From a checkpoint of a small image FSQ autoencoder.
Model: 5.35M parameters, 32-pixel images, encoder arch pvt, encoder activation gelu, encoder patch size [2, 2], encoder depths [2, 4, 2], decoder norm batchnorm, decoder activation silu, decoder widths [48, 96, 192, 192].
Training: muon at rate 0.034, batches of 128.
Data: trained on made-up road signs on poles, 12.6 epochs.
Rows from block 2 of the decoder of a small image FSQ autoencoder, named by matrix and row number. Rows with one number belong to one channel. Each number is 50 + 15 x the weight over its row's rms, rounded and kept within 0 to 99. All counts start at 0. After the name is the row's rms in percent of the matrix's.
After each channel's rows are labels from the 100 images, of 14976, where the channel reaches its highest value: "top examples" is what is common among them; "peak on" is the class under the peak. Only what is clearly more common there than usual is listed. The data: made-up road signs on poles. In brackets: how many of the 100, against the usual share in percent.
# convs0: first 3x3 conv (decoder.decb.0.0.convs.0.weight, 192x192x3x3, each kernel summed), inputs 0-191
# convs1: second 3x3 conv (decoder.decb.0.0.convs.1.weight, 192x192x3x3, transposed, each kernel summed), outputs 0-191

convs0.69 099:62 40 53 66 70 66 59 43 60 48 38 50 40 33 57 55 73 64 43 64 20 64 41 79 45 54 44 36 61 68 47 37 60 53 53 19 44 57 49 18 74 67 45 48 44 57 61 66 68 42 39 52 64 58 43 50 49 19 10 38 43 45 78 69 32 47 34 55 47 45 48 64 50 41 51 36 52 41 37 56 51 43 39 15 38 35 66 47 55 69 42 24 43 63 52 53 36 44 58 40 49 33 36 56 58 58 30 39 53 55 55 36 41 27 47 58 61 46 32 25 47 00 52 50 31 71 49 59 37 22 43 37 43 63 54 60 55 23 61 12 75 69 41 66 31 39 37 36 06 51 51 30 15 24 59 50 61 62 40 70 62 52 23 51 59 27 63 48 47 39 73 40 51 20 76 54 49 64 51 56 47 68 39 64 55 23 54 56 41 48 30 52
convs1.69 103:41 53 43 59 56 56 38 67 29 60 59 36 57 59 22 48 50 27 51 34 60 43 64 22 61 45 50 46 39 33 40 26 29 35 55 69 70 44 29 70 27 64 49 31 50 53 23 36 39 46 54 67 42 51 38 26 41 36 70 49 52 40 58 50 89 51 64 45 83 66 57 30 67 52 44 61 38 34 75 37 39 60 46 49 76 56 38 41 43 26 55 77 38 41 44 37 13 56 58 31 57 48 36 49 23 37 70 38 47 30 64 69 69 47 48 35 46 34 28 36 44 66 42 46 76 37 57 67 61 67 39 44 59 13 54 75 51 49 41 78 30 56 53 24 55 48 47 56 79 57 43 55 68 69 51 54 48 27 62 17 49 27 59 28 51 75 29 50 53 67 29 33 51 56 39 39 45 38 57 43 32 34 55 53 53 94 59 47 72 31 49 49
top examples: square sign (45 vs 20.4)
peak on: rim (27 vs 8.1)

convs0.87 090:51 47 65 43 47 56 50 69 30 13 26 67 36 40 32 32 54 31 44 48 51 37 74 37 43 30 33 46 49 55 53 46 55 45 47 18 45 47 76 57 74 61 42 30 30 65 57 37 69 43 62 66 47 34 59 16 58 59 84 49 46 46 62 17 35 53 80 62 44 48 50 34 31 53 69 66 46 27 79 71 41 65 51 64 52 51 46 71 39 07 52 69 47 39 25 58 45 61 50 70 52 28 55 41 49 42 51 45 66 28 53 27 42 58 35 56 70 51 46 59 47 50 48 20 52 64 66 29 41 46 56 62 37 31 80 76 40 38 50 49 03 40 44 45 39 45 82 48 82 31 75 52 36 58 73 64 69 50 40 56 31 55 37 64 29 39 45 23 58 58 49 28 53 51 43 42 50 56 46 36 50 51 57 58 65 29 56 33 50 56 64 31
convs1.87 083:34 51 20 29 51 59 41 31 52 65 41 30 82 43 58 34 37 70 47 42 50 48 32 41 37 51 68 38 37 15 55 53 63 30 42 56 49 51 48 48 45 47 55 72 62 41 09 68 75 67 08 52 48 55 46 73 33 52 04 55 68 59 56 58 48 54 51 41 44 47 35 56 51 36 52 47 35 32 15 44 30 56 40 46 47 30 63 40 31 67 66 45 55 46 54 45 53 25 23 20 61 52 46 55 32 44 33 07 60 68 34 69 49 42 59 38 46 51 36 33 31 42 34 63 43 42 37 39 74 42 57 16 65 57 70 45 31 50 38 39 75 94 45 64 53 47 21 44 62 49 37 56 33 45 47 45 57 58 37 38 54 40 61 51 58 48 81 71 53 60 52 60 33 55 48 54 68 50 41 65 51 62 14 41 59 59 60 45 33 34 54 66
top examples: square sign (57 vs 20.4); pink rim (29 vs 8.6)
peak on: face (54 vs 23.9); symbol (35 vs 2.2)

convs0.174 090:52 64 55 62 25 29 31 70 37 44 49 43 42 51 46 46 26 64 34 52 99 30 20 57 42 67 45 49 44 47 54 55 69 41 45 52 46 46 55 36 59 35 43 35 60 65 73 43 30 66 23 62 25 53 38 46 34 54 48 67 48 42 31 46 43 84 73 41 42 01 55 32 65 45 54 74 70 38 35 31 26 43 68 51 64 52 59 62 53 35 41 39 47 36 11 54 41 54 33 54 38 71 56 41 57 28 46 33 49 57 40 44 52 63 46 41 24 62 41 59 36 18 40 29 28 65 43 54 39 47 57 28 57 67 39 55 56 48 31 25 40 17 43 75 50 56 21 57 44 49 53 61 39 42 24 19 41 49 61 58 50 39 95 42 47 40 38 54 58 45 30 68 56 51 46 43 58 56 58 28 55 47 36 52 57 65 21 52 53 55 33 61
convs1.174 089:29 39 53 56 68 73 45 25 72 38 70 41 42 49 50 46 41 50 56 50 11 60 61 37 52 39 55 25 49 65 69 55 28 63 60 47 78 58 62 65 46 72 54 52 53 63 41 40 77 47 60 48 49 48 41 51 51 46 55 56 45 66 58 58 54 44 58 71 64 99 39 38 64 63 47 33 33 37 41 37 77 62 43 78 67 37 13 44 54 61 61 23 71 59 66 72 30 70 74 57 36 40 58 51 54 46 75 64 36 58 65 56 56 32 57 50 72 60 42 72 68 60 70 83 79 58 54 49 47 56 50 67 45 37 51 33 30 54 63 35 61 76 33 38 36 55 75 50 62 53 45 48 58 52 62 64 75 46 21 49 63 44 48 60 52 43 51 48 40 39 43 53 27 63 46 48 36 54 28 75 51 33 41 52 68 67 79 44 42 40 54 40
top examples: square sign (67 vs 20.4)
peak on: face (83 vs 23.9)

convs0.33 096:31 68 52 76 61 65 64 53 67 51 74 45 46 27 54 45 25 40 59 72 16 30 62 41 53 74 61 43 45 27 44 48 49 69 46 30 24 61 28 53 33 63 40 27 49 67 92 66 22 31 42 46 63 59 27 69 68 53 21 27 47 56 56 39 22 60 32 46 56 41 66 58 52 52 30 64 70 50 51 49 63 57 58 64 62 63 83 73 18 60 51 43 75 49 44 48 74 26 56 51 43 54 73 27 55 62 54 53 66 61 38 47 65 61 27 22 39 42 25 64 28 39 38 39 32 29 67 59 15 49 50 50 51 23 44 50 55 49 51 68 63 64 65 56 21 66 57 27 43 51 60 54 45 44 32 37 60 61 39 40 83 40 53 49 27 34 49 51 55 67 47 45 64 68 56 66 66 48 67 46 30 40 62 30 47 46 44 49 64 40 57 59
convs1.33 090:98 73 37 19 46 54 58 52 27 34 31 42 56 74 34 37 59 56 64 34 48 45 25 42 47 60 48 72 42 49 69 46 39 42 43 36 51 43 30 28 73 28 69 59 29 63 35 34 36 62 43 43 35 59 60 79 66 48 89 54 63 34 30 67 51 37 40 77 64 63 50 45 37 43 69 22 34 37 34 35 25 23 60 44 40 56 41 28 60 58 53 58 35 59 55 57 28 68 28 69 42 48 43 65 59 27 32 49 45 56 40 37 32 58 57 43 38 40 52 39 82 41 55 71 55 62 53 82 60 56 41 56 67 72 53 48 51 71 38 38 53 53 61 40 76 35 75 26 44 50 51 59 38 43 27 48 44 46 55 51 31 70 45 48 53 55 68 50 48 39 51 25 41 66 34 22 66 21 39 58 73 44 40 32 33 28 51 43 29 22 45 48
top examples: triangle sign (61 vs 20.1); white face (27 vs 8.3)
peak on: face (69 vs 23.9)

convs0.135 089:41 48 30 10 46 52 50 66 36 62 70 41 48 55 51 19 61 57 42 20 29 58 66 61 29 37 48 46 50 62 54 39 37 70 52 40 65 58 63 27 52 35 62 17 74 33 41 48 38 74 47 40 35 54 63 46 52 33 36 21 39 17 58 32 43 61 83 20 51 49 26 48 60 45 58 66 55 44 48 39 41 31 16 29 73 42 61 38 32 41 54 54 52 53 52 72 60 28 53 46 53 54 49 17 50 48 37 31 61 71 55 31 60 66 53 46 31 51 44 53 58 23 46 32 68 64 33 49 38 39 37 38 35 42 33 35 46 62 82 22 48 43 54 49 41 39 46 46 33 58 59 35 24 21 42 56 21 37 76 68 64 55 49 36 34 18 71 57 44 29 45 57 31 27 43 58 32 46 42 46 47 55 33 36 62 59 35 73 43 37 24 66
convs1.135 076:56 37 45 80 40 40 43 50 69 55 48 62 38 03 50 47 51 54 36 68 59 65 08 39 52 77 61 49 53 25 44 42 56 33 44 74 53 37 47 73 64 48 43 51 32 59 78 38 59 38 58 46 36 52 37 80 58 47 64 44 49 52 44 45 52 43 66 82 36 52 50 40 39 48 35 49 39 63 58 55 32 38 46 46 35 58 63 53 74 52 50 67 66 42 50 48 36 76 60 42 35 38 47 66 64 62 48 36 48 56 72 60 44 41 61 39 52 56 75 68 40 80 48 70 38 37 67 80 68 27 65 59 62 43 28 64 53 39 40 46 67 53 55 29 18 41 73 63 65 36 53 67 84 69 68 34 73 60 12 74 60 66 59 48 30 83 21 46 55 56 59 42 62 60 42 45 61 54 72 64 44 56 62 67 39 28 78 48 49 49 66 15
top examples: square sign (44 vs 20.4)
peak on: face (48 vs 23.9)

convs0.71 099:34 51 77 45 61 47 39 44 39 41 56 33 70 68 48 50 38 45 21 48 38 38 28 54 53 65 27 24 54 30 26 42 65 59 51 32 61 33 82 59 55 46 61 52 36 42 52 32 40 34 33 75 57 76 34 47 45 48 68 52 73 49 39 65 55 46 23 44 61 53 65 22 50 54 44 39 39 49 36 41 25 58 47 54 33 54 27 18 38 42 38 44 30 25 51 50 24 31 47 30 35 65 51 46 23 45 32 61 38 46 56 54 29 55 71 54 53 45 57 32 23 58 41 39 55 44 53 17 59 47 46 62 39 76 38 35 24 35 29 49 64 38 25 51 39 32 34 60 29 57 73 43 25 60 55 33 38 67 37 34 74 45 62 29 16 45 51 58 59 31 35 82 44 71 00 50 48 54 43 53 49 52 52 60 51 44 59 63 55 50 35 57
convs1.71 083:53 48 27 53 50 21 13 44 76 36 18 39 59 15 47 33 79 75 46 47 48 29 57 45 67 49 60 44 51 58 62 49 40 41 59 70 59 88 37 69 63 72 59 47 85 43 60 55 43 52 51 72 52 26 43 80 25 49 19 43 20 51 44 66 50 58 80 50 60 57 20 59 51 39 70 73 43 35 49 46 44 62 58 27 44 70 81 61 62 67 59 32 60 70 43 51 54 58 38 53 66 40 21 39 73 43 69 35 56 50 58 32 66 57 46 50 33 41 64 71 34 47 59 49 60 59 33 69 43 55 57 46 67 29 58 38 56 84 52 46 38 74 53 67 66 50 57 39 69 29 17 37 71 46 52 56 60 37 67 52 38 84 55 44 52 27 51 57 52 60 55 32 43 48 65 58 66 70 33 58 63 57 47 68 46 64 55 40 41 43 47 36
top examples: square sign (42 vs 20.4); yellow rim (25 vs 8.4)
peak on: face (51 vs 23.9)

convs0.102 087:54 39 68 54 53 43 59 38 60 51 30 48 55 34 57 55 57 23 42 42 95 59 61 44 57 72 42 38 56 49 51 39 51 37 77 64 61 22 59 43 52 55 33 62 59 44 32 32 41 50 48 45 57 51 44 45 41 83 57 60 65 48 58 79 25 66 51 35 53 03 36 38 42 49 51 57 34 64 43 48 43 58 49 48 49 51 43 37 62 42 44 51 38 28 56 62 31 67 69 63 47 33 44 73 34 68 79 72 61 32 50 57 25 44 39 43 42 38 58 38 47 46 40 23 63 28 49 62 73 33 61 50 39 41 28 55 51 64 50 44 44 59 58 60 73 33 33 58 25 44 47 66 27 78 41 40 34 51 62 49 56 40 72 48 12 63 47 47 61 23 99 46 33 40 55 76 50 45 65 66 40 58 74 71 59 38 46 51 66 81 57 40
convs1.102 084:69 74 29 57 52 39 43 41 51 55 59 34 56 58 44 44 66 60 44 51 31 44 35 39 40 29 65 47 32 29 39 49 62 66 70 29 55 50 52 49 29 42 68 25 26 40 63 37 47 50 26 44 52 71 49 61 64 51 53 43 46 45 31 64 56 66 53 41 73 67 47 41 41 48 57 54 65 33 57 58 68 56 35 78 45 34 33 53 36 45 49 52 47 61 43 55 68 27 21 45 61 43 46 42 29 45 44 42 59 76 44 52 56 73 57 28 51 79 43 20 46 25 53 46 48 65 51 36 32 82 47 52 66 69 52 40 53 57 57 51 67 54 28 52 29 45 60 42 83 34 42 29 68 36 57 62 61 41 18 43 54 55 31 52 62 55 60 42 43 82 00 35 75 47 45 27 70 47 48 64 49 37 18 36 64 67 47 55 14 26 32 58
top examples: square sign (47 vs 20.4)
peak on: face (68 vs 23.9)